From a checkpoint of a small image embedding model: arch vit, norm layernorm_no_bias.
Rows from block 7 of a small image embedding model, named by matrix and row number. Rows with one number belong to one neuron. Each number is 128 + 32 x the weight over its row's rms, rounded and kept within 0 to 255. All counts start at 0. Numbers have three digits each.
After each neuron's rows are labels from the 100 images, of 14976, where the neuron reaches its largest size: "responds to" is what is common among them. Only what is clearly more common there than usual is listed. The data: rosettes with rotational symmetry. In brackets: how many of the 100.
# gate: MLP gate (model.blocks.7.mlp.gate.weight, 320x160), inputs 0-79
# fc1: MLP up (model.blocks.7.mlp.fc1.weight, 320x160), inputs 0-79
# fc2: MLP down (model.blocks.7.mlp.fc2.weight, 160x320, transposed), outputs 0-79

gate.161:092180130140126113112123058093146132094131091093081148159135065117079090114147098167124119124125101110149161087132136197118181139104103211116141140051150140081120168119125137160160095110100138098083120189125107151165202124134139108107180179
fc1.161:153127114158117127148124105081144102200137142174130106142158146188118072149160096112186117114133135121088103181166146148125087114137142078140164097144097147148147141153101121109119073127126148106115158143098127101145101070130150097155136151
fc2.161:157164180172101125139135173094159117069114162121129144142081086154166074137161194159088133166128131146156172119118154123106115155076190104060073154125089171066096132145093155137084169147131135147178150143086063126144170118070153077136090122
responds to: earthy (100)

gate.26:170121118124159131141096064159138099164155122144089125150094130156142082130145172129145129094130079094117166174128096139149112161118114126152100110122111137103139147065110110124094180145091057138127103054183144122114140097159139135113157168
fc1.26:130173159104090130094110134077144120118114168108127122136170119207115079078126116164186142141098146188122110113173146151123126100118194132092110113147069136111083156108090107136130164158120135080161133126141160139198132136134103103110127107
fc2.26:130155140180060162190166126157155125088173086088178087128129110117106147091153189149100112174076137076104148167108109126170085162156184077144140096089041180159131095112162168177099104118123133186153129145123094096077159130062107106079116101
responds to: grey (81)

gate.166:129143119155144066157087083192131120117103118086116137166115143178111154145150065123115085111151132175160086171119105090174146086187111106162115137135139159094119153072136107107163129092140127102143139141176155168139150136132109161172167132
fc1.166:147148178115108142119200164054108150157162117144098110111138080131130129163173121115110152153101095099124190084131128149142139181057173169131123135136110103148140078153141109159107153142076131159098158137134094126082168133111124129085103137
fc2.166:174181082150122100103161120156132166131133155086120140087155085155176148147150169068133127144150128099141140138117126118114081135096139161132115130149147127118183145178088161151124103120098165107145126166137076153110076123084130128180091111
responds to: dark (99)

gate.313:151108145149096067073128140134138123159132202164103182137105102138120180179132152154176170203120097096167108154137145160085094148161135126128066103121118141145131143124142147138106119113156108137061085126132135156075152092092138184107114151
fc1.313:159143111139134128172128070096119113161147126155113107137190143217170096100160138112124133148121114084137095117114116136158174103114084160147088115127200155095114137105157100082112125160088170063183105104091138133110102122150113103163143095
fc2.313:211178073093107147163121108184169179154095120136102064138118104124139140141154120188126119120097110106109068168116107140150136176101150133085136095141097101164186088083204139127095135081081111125133110085136162093218088168100144210063139087
responds to: pastel (100)

gate.160:145096115085145122128122180133111082148098111113130101160106159084223151196091138104160158109135128215129105089148138159153100112091055137091152123115143082181139112118147070140126094207150084138143171180165127048136183098136123132114114157
fc1.160:176141100129142109148133095170158109111176067093112121202086083097111112092130119129146149114198108153126088106202147122079163074135105194100172165155123096169145139148095128098087125125130102108126120129124165185121180130048143104131167105
fc2.160:121143118120096135084104169056061131186128080110160104121187129177133124137150063099128087169244177130122130176173121156105169105119137106161114116153166124162133143126091102186101159120138152131127129108146111209087163092144133171063130095
responds to: grey (100)

gate.241:176127131097088139172097140157149144133166132082112138150151103186146101117134129123171161107111175132136138148111166149124124166219125094142126106145138209114181145123166127116130117115139171152140153132150078078167148111097105101183088125
fc1.241:113150106143117079156119098135123122096144142144167122128115128152095134100143089101149145120077169059096134109127144104119127085185147154096120130097136101157150142141129097173130170181081135115096046135074134139125154143128173138107136134
fc2.241:106136122100136128105098107132171146135144114139074077122088137121116140140200157141110188175188166081156093076143144162099098184160096127147158138111142185144150118136141078149139114112131113121095102102095119151102121120068144142188124149
responds to: pastel (79)

gate.248:103106137147084154119182105127166108138029112188079100094155112146103144074101121172102146138133112111093095124104091144127152124139139135123151122115162105101112138090098071129130184153142136148122094133115150160086125081222090114115101114
fc1.248:135102103079099085165118118093005110045131110164072177130132167124122138171094116126151135116112157157137081181146154128171148153091142167099143158142098063118116158094168142078135132150140152090167070122130089153183097220178125139193152130
fc2.248:056123126145111172085111136119057129091132141138127140105132180138130092158088104128165092111139157148138145097141140122158147171019126163138110147124128061082121123159149154076068107200176190118151150152140162139087156114106149135134147134
responds to: grey (100)

gate.46:109113112116084069174132141200140128144122152163097112194134086061131085113152148085142111129094140176106101155122132191099100114154136124095179099161126154163159122142119076131112117138130198138130168136122110147104117032173161094163136053
fc1.46:101082099137191200133097118117110120092162099089157123127170127182104159087112080120155183110156135063176104172104121099143172144075108144109109160146161126068121134081148187088172108154146094099135108080168148141114130171121151199098132144
fc2.46:136156103158148134113135139137085167143152113101094120090131129094153192170089130112128191110149108096177086092101175115096110160140091112113124164144162104167093117126083175150091107146150184121179172081159125128206120120092146107161116117
responds to: grey (38); dark (34)

gate.251:148086165144122181118133114130152159162125159119126172110144153112170146146192118080128139138159123096106047126108114108109110097215156171097122181148156081153091106091189081125129151158154104079119125122120147153071123115102111132154123120
fc1.251:167140108132142151083161120119170159161112157181145152058109160147108133160069140089137106176165082124116046126099094150149141101179130171086113159156143122146135133153152080154151162126092121093113190135128156141116112102076123150170109107
fc2.251:181153098131125110130164139139152116116117098102084141091153157149156119119083129112096121121153090112080088141189106105137163149166120063158100140105079134150089108143124158122164150066102109128073122115121178081157124164135114136044115121
responds to: dark (90)

gate.57:144137205160080082135160110147134150195145094108180122166108159063126094159126099107119118114151117082211155132114088116187121114141220147076169131095196154082107064108150119161093124117134146150144060088107130151160058114137123141164139117
fc1.57:115122087127120174122086110111102127109116157152089175134146133169089161109130045048133167102131151133152145095141189151100151137156123172080071182143141111122135153138107157161200098162134128153111147241113120171094161152083088128152122173
fc2.57:150126152147158181132103183131160154141125119174186080155185108120105165160154141135113132132116082167153131165175126113144149118133102075088088072136110152133132078106156066102080202114089136150175156162118129162172125118065126123116063064
responds to: pastel (100)

gate.216:116133110145144134143128131203093170131168090092124130176131187087119121136105120113134076178149052149087121180186155153114143136148080151117168050165128106147148082110122113080125142092124160113118120142147107142111106113127131175138137113
fc1.216:095129095108112134144117147170153127122112164100113178105125120089139164153074160111147093166131101064151168091145169146138111167153078125138182132138109111206130082100108207214128090123106191114083082106160107149136151060113144099075125107
fc2.216:132133112157150143172179167121072111117189131143167110082134115116145120155139082153199115132132083138059077099104102129116096087108094067174126114101115138125121163126128112103155115143156154145153091172046160127087137087104111138100098179
responds to: dark (57); grey (43)

gate.222:180120149163101160134127092049158135161081167088135139192110111107166118123112056131170138109067115126165140091128140108141110137116158098127071135123174135158161186150116121084122091096137108106119146170139107136147075143081147144166150144
fc1.222:131158121097143121138113122140126120155159104172115112107105136165147115102141198120102085129205046090066159191147114108105117112116075131118169114182092115187085135131139130127152154139120155161109093112106108079147132050145127089059077172
fc2.222:143119103191073115168088150118120165148130156109146107109142104093143164198059103120157108033144157060103069111154122111165090135111145118109131178134100052209093120111125172085065095208150138176102123166175118074111081184067186176184088133
responds to: grey (59)

gate.233:139131139109113182083120163079170114219096095149067110088064123126139101129132131140117118130148180112122151158155110148093139106166174092148103127164137125017124135139117129159129091095108074120087147161083157166139159148134061111049157118
fc1.233:114143119094092074192124104210130133064158115102159103221184140105133158108157119071163152140153109142113099067132143150144095165074091132091140128137142135201107115127148139135130137199109102158139147080173082060098102095118220121122144106
fc2.233:142111140173169137129165201076202072104159114099149110163134120120167103088166139088125137079115085083142116076068129082133108111102134146136125173090150114090152114110141174125107153103133124107103128187068110106075124165136122149095184084
responds to: cool (100)

gate.145:094088139113072135145156146127201109186120150091116110172164106150131109088143083227177122104170113055112103095094144161081068138084103163094091116093109154157106153145137122096118200161113115133144088116159144147097176104162141123156140147
fc1.145:133093164127125175057121167098147128135110166146146105102091088157121126104183145121052127110116065081090165123080095127119103159079174154143118097151116120078148115221182101128116122138152115151158106097107108164169064153075067124083067146
fc2.145:111144114191157099113134157166105086180191040180115102067162173155103099140158132116175115073146121106104100069184071155132122096114125132106116137183044192123123104082113164083125106133144100133103112151103169170091200179122145171122183107
responds to: pastel (98)

gate.44:162193109184161187116067124146129152114122172085137113099076148116097076097101133137133130118099089093111185119132119062132086147097177157085193134084135145149149154131124122126164115122186155049085152138109082083160188140109121113148085098
fc1.44:150103168071129102128129151088048123107078067112142149143146150143095116180159175174164168163047099178150123095170152169109158147130133151142151096135151100139087069131166099162118208138145117133131116159109138157089163142158103140125113153
fc2.44:110140152155086080112166144150143117149124163130153092127174140067084106088128128108109110142146150146072122116123081052072136092134128176086094167199105138110198159161095126114063108190173099103091069141112047150130115160123114152143120189
responds to: dark (95)

gate.144:112129118156173131137172129148112140146152108170110112125174114145100189141111180204084064104183041129126156187185113165061157140081089127095154111085144105131115135118130104135099093082132125107136101137150095122077202087135122110098142158
fc1.144:160153071140088158122168137138110133136124167102140133125149116127120070109174112069156111123108208171175055092134141094134127148169124166138093107147104090112074151135104153187114114207121178155193175097075112132148079120170099190127095094
fc2.144:105155144123128181165120081166121097095081108112098107119132095156141121134085118114100113114077101123068124152081122077209117085107190094097111056139162122101174140152135118094083118151143166201069125181131128080117121162158147129145128122
responds to: earthy (77)

gate.1:074088085174110129119127155159126151163145109171153142148104189085098181152075118123094082164132114092115117151149165133128143152138157156129119090100147165167155093085111198150142129099190161145137141149189132117155063140126093088105130152
fc1.1:138142061153162145091081152111089126103064166144162110102140107142103100097103116165155201087143135109122149083101125076102130189110141195133102133143103137147088153158128127119111129175122131092122087117054064151122165102143092127118086171
fc2.1:121147123125106141133124136083151101095141134096130137107125103131200146145126118153089070161118151194135167146163112147098072130108183030100105081154159155144139126176173114129066083137174123154155131145119145132127136087092155125106127092
responds to: pastel (97)

gate.130:190119111213121178108171147150164134204128143103124099101136115143141103167090172123115087124118100138205160146110128123151088161134147191163149114144117137187087119094094136121150112088148081115161102121179127161137160071141095069120123207
fc1.130:134096139177117197080178137093154147200125136100085093083134137187110069124122109161118125111106180117163107160127136163147149133088134172121169103133125168169137118085103120121119158097109094141152128111153127149134179091173089097135082170
fc2.130:173179133050117124133176115096112056111089118132152159083137141123055105116130117104145145120123138107177141172162048167129125132191118136113126114157138164127127127122189157132144184080104143174081086126115121123096162142160117090194137134
responds to: grey (90)

gate.90:112137136072084089186136078138098123105145143143105153151120125152108089123146141174119112138095092113102128119098183079113133111088121055131125134167164077147154132060091133113172139170093117172100115166149169108192156131121120092170145178
fc1.90:131092114098065140133128128087122141108139115140108165177084135153131136108145025112124138093055176164149141085146096102145112146172117155122103166146212100117119131131113100089154089107173131083165137140171151044105125168113153152114138047
fc2.90:110147123122107057088159132086164093108154151098160097124126132095119087134130158108112118108159129169080153149142137076112065173167055177168131077173084133201160117153084123149161151106096104161171153138148137153097187135124146082090119098
responds to: warm (64)

gate.190:081087133124166112173134129063142096081085092120138139085137120085156141141100135119122158148089126149163160126107123149161127147125103073120107154159151185067140120090096160140135142144108182079085085110130194106131112170154073185073142164
fc1.190:091116130112130155146123154099131062086078108124126157137197098133155148093118119140119138135106139178166151111162172199137135186125164104110141147093196176138114177074062199130104086153118172162126102136140135101131145115088083108133135105
fc2.190:080148118111134124094096121161072105127119155144150184110125127146164184141052139136123148178124112146118134185144136138163121126164160133162203168133078128115224130125116147085200135122136121135077161119141171138170113109081121110110136108
responds to: cool (98)

gate.240:100099171087097063116173120053096101195121138176126097155119149144122143099177119106122114105109128095165114080130196157126147138058086153165081138136180138170100169203092176096139116083141153107158108100135124111117116149081100106109094151
fc1.240:176133173147115184125165104157151185096122129123145167124148147123133177077105146140133150175082127106087116180193138090154104062166104122102186073160137147146121102101099120148138117107132151121148142118119141149141161150134140113087171124
fc2.240:148157115094112047095124093150107164096106134092130122148151131157180153146105092119148110147113041103145137134158176108073156177137060165184167101146100077171235152143096123094136064171148137117139096117185138070088137075110087131178101175
responds to: vivid (64); cool (35)

gate.159:126208121103140108085183149064150172193152145163124100092129102123118166133163079137124144122171131151097112082073087134060175144133154180103128111125142137156118158066103080117171127190108111096097166140139098127105118108140058125105121107
fc1.159:169075143031141147069093093097181156157083198178103095096132131115130098188139134144125115162136117151125119134101034154066157077090217145139143072113157159106149155149117104163155111137119136158127156121125117085166160084122140136076126073
fc2.159:180160136143127146190180112156138108144140149159120139172081135129167121167073167140155139155112099072138067116112097109164200149153082117121108082100091178166091028097134150132180170137137129124082115142164139162132139106145092106163161151
responds to: pastel (65)

gate.296:122125160127115175201163142149162169204168181125146137115115098157159084129124085101136100112059173104152097120125147095168099055111149157105122088127130150138064118135129097114172135085120142142157110148122122103084058127137110110091143107
fc1.296:116134108122141060099060116169093146098152090105087166160081118089105140081115160140093165152174087135124167110107174131128159136159115201115188159143070148169140139112099133124129128116120170083104135094120158155171153117098108118153135078
fc2.296:106123146162110144134145153116067168150133101135115116164095085155095119121175120142098156122128204176082155135152119150098111114063148116114106138213090103135097069084135103108068100159111125075172091176125124085102179139072171099151153094
responds to: dark (99)

gate.105:147130083160098141156158149106137119143129118114122155096168126129144139135072126121131054135125162157067153136133133109084117131144163137140101053097099155158148125080119129116062085122050106116175136107157141154152200190085102150149140126
fc1.105:132084134134188109138057085183109085110163117178101131142129168165160173057127185162125120112056062093148127079181088138164134136125124121153163193110135129156075095219130166134060157158140139093124122164128118131082078090182163162116155107
fc2.105:169107136144130094134119162094120116178147137121148122142100131079146068135140116128089198182035139098067152131101135095126175141100179158160124096114150146153110124154145095116071095130105152146137127131055104167101091162105145139064158102
responds to: warm (99)

gate.238:142097094118139079170182151117087158163175032112119130130148141163176099131096170131146119148135083136127126148146120134123089115168143125152113131118114154094117121164119097101140111110071069116099090176171129144119105124091067160139162139
fc1.238:157125089178126116079118155079121128080129118134157145120127180142119104119148068140155158109145113185154139170116090114121131119164097058126101086112170095103151188126135056117180188183157150096138137132119114160128144099167140150110137117
fc2.238:150106184074100145099126119166169105149125122124130133105132173129165172123120092136095108147087203138140101179199077158136121142137147061093099105081112104137121159118186149127115116135126148147121165129143137108160146159155110085116094111
responds to: vivid (100)

gate.301:155117073119136161126110132102127185209143199153142136105118071139103168201159143184101057145140088122107094157184121136086108140136167121097104126190167183100151126082134114105111066110151140175140136070144107124088106075164073165139105180
fc1.301:135129072149161151107134123109174173154083184188171084100123094135135187150147158047117132136102124136072150083203130102169078081133122098144127142145127112119134111095133145172175136125157117158154167110164118138091088148135079122082159113
fc2.301:110112112146098129053109090155151124087122176143113100115158131128153124091104106125152153154121096126089178183123154099075068172112080168172167155089144131123159115201171188092159123120146138164147081116146159106119113104206117168137112102
responds to: dark (96)

gate.300:143128130131078136097094096120118123139111085152162102149122154187121111181114074091113136087107160168155128130103139125151149116168164078119142102185178130105148059076128112100182174169091157094125146131174148127140069169167096122170102134
fc1.300:150166181142151135091156114182111169060149114099100086160067076160108104110141130153152170074081045109177096109102155132125184168080103170142148193164110095119148166121119104106173108166136115106071110122118109108128140208109141127084147083
fc2.300:081146179166148124152143113079110159130156129168170104191145066149107087146190102104091185099073185098127115132111150119174137068085134102115077134154158138125127067143117137142106127089120049186143135150154101144060127136154131137131157182
responds to: dark (100)

gate.174:129154167088119120119137129124157146108122139155125157109141138168161081139166108173167167184116102110143151100170094120138090045118087178116142051193101128179112103118138112146153156139123137155147112062122094108092148098180112114090186108
fc1.174:082085066148163163127115158119133159108162161094152113126123135137131177149079180114117152086087170084104068103153172079154104122044142089102107190158184135159131165117124155085099131117122165138130111039088168136137128128111124190142143131
fc2.174:161174170190075106059126143117065077128123160084093136173155119101174124097107082071144140198141173134154164126124127078184104143156134109172099154159152096129068129157142121177114130151173098151095115121121100135151095090147056131115110150
responds to: grey (100)

gate.165:102128120120155164148101117176130148135178115117215121086049170142143116105121143131139087089143123123172091116109102085159162086148120106080146081148140157086111116119109126122088148153129177126124090109120171104170132162100133112165159197
fc1.165:051134117142151150122177141184139087120172058110130193110045188149124125095121111170126133070165111148174108109100199092117140154115106108165138126100137112096085096111134160147134133125077146091113172100108136170099123164097166129103145141
fc2.165:098126157109141153118144211115158094175062089219119119107099136139163150120090162122108100197169143140122062095175162194095139134101100111088095184103086085083128161085126068158150196151139124123118131157157154180169191101192146103110168173
responds to: dark (100)

gate.176:142137133116108124096181128086158157164102123125086083095172099173113107153104137159182109125125214119162109112132190148131141075094156116128114123135151172156116119104099115085113147161116135157053188112129152082123116112165179077125078105
fc1.176:162124150126093157086102142052046163156123098130110144119143102116132161173109073163147172171123152129113106128133185112187139191090160093112135132093142109162114126174083098091154139173151085170143149168110134100122166134154131140135064125
fc2.176:136126141146173134167103110110089103168163161108110097109097190127130053111089143149149092138140119099151043144143159128154167167131104195126097122153150162097074101108140075158109084107180166125079160109128107160126126151177139103084180053
responds to: pastel (98)

gate.53:123078152212167157083143166080118058136106070118143145126058138103092117118093138147127115131119117135089138117121139103070105110163183094127141110133118064060159124146147102136187080155136088113151103153093148148119208128134128146120114158
fc1.53:142174119080096111178157112179175175137161154136134132149170128112166118122180121103137119124150147134152087106146098162167152160096079176101091105101084144152063139104139149138085127119101151135127199146172083097131029127109143108160129085
fc2.53:112092138119133079173116105198178096124157162173099182159135147129164061117168149102121062089155049147186104106139086103120181115170071142096156148115103117165092079101212127102130143124126138135111136122153167103060132088161146110137127149
responds to: cool (100); three-fold (33)

gate.167:126116136156110149094144099208125108126145132145083078109092115124161143065133080172098126154149126143151151187109099133129196177105085170111127136159165092138147164112166112118137145132114145158130059103112147119128194076154148115124173142
fc1.167:156089154061128145102168129133125131084108180088227157108147139149123104179094056110128167125073147097145120114127161131180094124164192073154172067141140121160139136157151161117144101089116147114133155098118116097102086143133088154148120093
fc2.167:132152147119127191114109166060101138135062153101130086137075119174176064104131127130165147126063144167129135138118122114140121106102234132097105152129161169135142120134152112172134104179091108145201111201129089122108179108069184145139127134
responds to: earthy (100)

gate.175:102119128134091150099087126100170199138172116060089101150128112118130073118108146185179107081145103163189148124096161106097174182113147139149162112137108118177135079094093091132163132089116133120129198115173135120110206155082124150165057149
fc1.175:156135115185082172130132138100112146138119182162121141113136112121155198122165131125169054128095147091154141111136173078100099160089200148125157055076180100132121180152134136065158101123083147140127136091152152161162061165159140140123108131
fc2.175:128099151102137157167154172137148043094120135131120092164116186090079109095150107106080141138158191237097119122173130146118140091126163125150065143179112127172142111124143104167099101129112084160125138088074110122075178170123106140145094139
responds to: earthy (100)

gate.61:165131117173142203103162151133123125091136137062077149110064073094053142077143156187176173144073095143140222077145128129078119151098152095129109099106175090137163139069119168153162123156142098114141108103116144155134225138112102152139120104
fc1.61:148081083110149121155178137108176125079090072099098118132109145084116143103120165156186160160101117170098138144146121162154071121100124107150131190139178033111181178118146103109192139125144095140134093125130152118112156172173141124120125071
fc2.61:124147042154105132104148177108131168135158088114172106143093108107064101139115078099134149155142122103073089122051152100096157115171164148151155074127151135100155100118115127166168115060161124161089105159150136127110134116076118128133065160
responds to: cool (100)

gate.199:087085118151168136127128069087076080149168114116131127108079128095114157072093142124161140161107162151115143117066140164158132093115164094139210102168169125080152148073140119094162104118082080120116132145116136136121149178093135189133125129
fc1.199:176106149144169121110142161135080122142109077172106146130070152123063128138120148203158116166128107101152176097088124094125144121146090099151162135138128117146146128112133116154118122154147122131089107158108195111125210140145163096164116141
fc2.199:141165127149121174084122166070117102132092063136096149095056102108134100117136137134113116121070127113101139132083168123094124156126225099174176177102121131074163125135117133126148135135123127168129049163075165125156156123039093128118094176
responds to: cool (100)

gate.293:078140167151093095090178182072126123138122132173127128086095158152153109149148093095130154089161108112039122150107114153119099124130111106170087163133121147146051155122136090117102143127190104118113179118158095144101060117143141080180120143
fc1.293:077163142103070140143118145125093142131118125136136111130152192104106156132086074072128147114154193065131100194128131144156108153154069140175081113167101088219129127126173144095141156117111114108086120105139107153172067068124104174126109126
fc2.293:099127089139180166158142105122074101136109142099052156117150153128074112159151101113154128173120149127111177114080147127102147075172141116125120138183118124109190174108166109225186088061136118170110123108103150110162121164132104129149111170
responds to: warm (93)

gate.104:104142116122104140116123111112112134171094163167172132148119154178121112103155114104176160130132174061159107142154120172109180135131124096102123087182147132117144145152071123097107071073134137117143113142134134141126034080170141177181068130
fc1.104:091118128203091183096107133157187140079181128135040148144141177076110098114128134105174122148158064182150129146180091141078142195148167134170151133111124151127156126172187109174086110088099118093102142089180069162149105185181103102137118100
fc2.104:119117141140085127156159142108139077121135120129208143130128094145084144108093183111079056134139210139074119149109148138118158084142103097163128073187152101146154046098095096093134113148130127144122084081118190096101079165180067164148094166
responds to: dark (79)

gate.142:140160094088119113162141166097082116083113108096179100133176122055166127073130158148165086119099170152116096102136146152124136156104140118158085131184144163110150228088116067100114081111099125095145148119138113173133132154143114133165147157
fc1.142:135116086174098174135186131167118112040111204110175122101171155054183178107105123117123099130131161120157098132096149098116150089115209097111059081155144166165104178117127143107134110112149121103190139085118142189135150167133106081186089146
fc2.142:078128160111080125133189162150095175085134170166073167080155078149141108112071125153144124081152071155121066141143111149083147095120084149130151127126095133182126133102131110077148121160116114099118187143180126127136147124166137156111115178
responds to: warm (97)

gate.82:118105179110157134114152092128074133159090066133121099139201108105143126137097142153092070203126102117112098148180122099174125115176108123101077114181100138167101104168168134108131112070118066163136090098140129133136129071117118108135118159
fc1.82:130162175098111142064080116128080127111156135115147097139082179104115103144143083134126145089105116182122078117181081085138122141107123120057150129135187113162114126140070109144096099137115093193117173166190095106148166215143105126131125145
fc2.82:080137097136122102103152098168101106087125128143078133147132169173145135114105113149167145169140141192075112126184068120089145113159089181154116108180108125047125138118188124189125127131142156096140129098161186121154128129161123107052117139
responds to: pastel (66); vivid (33)

gate.81:156084084176125138113086118099144144150141121110149127122094118142164133116113124105034111137092172167122087139065102087202193083165122065119088061165176137128152104148142131136112132136144168117158151100082207185108090135144144168121110107
fc1.81:142097130107138106134145136139156135135099185150149118170204096161119180158175121142175120189157132115168115141160150153108108146175120096146090121124116143117115119076135138154162133162081142134109124111138117113131110046112127129133157165
fc2.81:091183108096109102107160105153173127167145066178036166151186122146126097142196115165115101152167163132144112139096107091096152117141096173133142087150127090105115150114166138116132191153077132105117140161134117151145123128138135147099131130
responds to: pastel (100)

gate.116:100089151143137101115170097113107057056110133167168130130129180128103128143142164130166155133118089147138166083095123112125114128102112127102111135123122126092148113094123089135158084170133066130132094172120147192073164126107118169146138139
fc1.116:123161090128162124158064111193101155115114137168103157085099107119100082169104126112126110166124159140133152106116152112128121150173166042146107135184121115142127126146168096099065142189111128073159151194068119129138135143159155155214090130
fc2.116:137150130148066106107072154151123066082160118127131124078128123148207184112085112133148126125124105127168136167132134143151125179097117173158186125156122121172154152119131117109181105164155179104162120128130034143134141125117148204207164098
responds to: pastel (99)

gate.108:149151073176126140144084082119118145083135136113161112128146154074134137172115141106122074133095095082142118096123113093156135094104148148092139140114122171181120112084117131087131070188142127163098175088145084126114072099130146149112091128
fc1.108:174153141135124059125135135147159098127090165174158176151144083142128190127138148129103185107087051077155131125072159123156135176188170146129120135080129095113100164129079189076134107150122131086114099109151129182127152134126126123089167082
fc2.108:124144121124203180140057137126119149170072170166113114183161129162124090134176126103114125117025159147131174141126073133135100154117112116104107161122180148191134074103122145154115147100068093106137166128101144059121169089117177122114137164
responds to: pastel (100)

gate.42:113132110086059142177129098135137150159132196124242091113150212150137171161104120132114059133159188130097136119197126135110142064131116132118119097180168166183108127141110088155130162147165147172127129139177139155141111051146124177160148092
fc1.42:139130096110126157165151105133088162163107195121217105154150155169111186109080106097095119114127152144100105130149171119175136062125156084114085079143166127102087092110155112106120146149156165155104154101175151127096101133145140175154122162
fc2.42:090100139146141125084101148133156094105180111163093167093182188137158152171102133159103123191118073164158142149101124089105117201159090171169159121125114130147150107106150117069191122116110167171135146143102170184150145093171110088103059094
responds to: dark (100)

gate.51:157128136115123123160162077137136147151131137163162156163125168094161151131135093062166126096096120084129060122149166131168156051140078109164093107091129104067161114101103204105100090103141165123122114116137139131143119089066149165126153104
fc1.51:129100192110104079069178154147140099089121122152101147158121100160125130123163167182092158134092087149173129129132163096124090141103095075134117145184089164168111152114143114105134108141145139184175104112150095145160077092176086116096125144
fc2.51:135104147169114204116091093150165195165128127134157075167116067109116143165157108130157125090142184059111108188090077214133111138094083097146091131162146114155140101134092131142128045119121087132132126116160162159091130126112195137143070126
responds to: dark (96)

gate.9:110160109211131173102142122050169113108134100060161174105059144111125119148091118158123122109090105094084148166133110118091105126164175098152144091168171093071154140108110157134169086188150135121157142132052109163118156164128152157143150160
fc1.9:115137086067119114152120103181116154151109184205120068186188144162163087142151095126122118152165141131130093100148121164192156106070072136121100072150156168147104139106152099156047147113088125128089136100171104104111099111159108076132091161
fc2.9:114136084137100093136141109197185144139151127176117190133165163128165099154170100105101119122129074169177118113194091100115141145152091166128137197099149113144157143130179101146119111123131151059077146140092138074033079146112166141149229156
responds to: cool (100)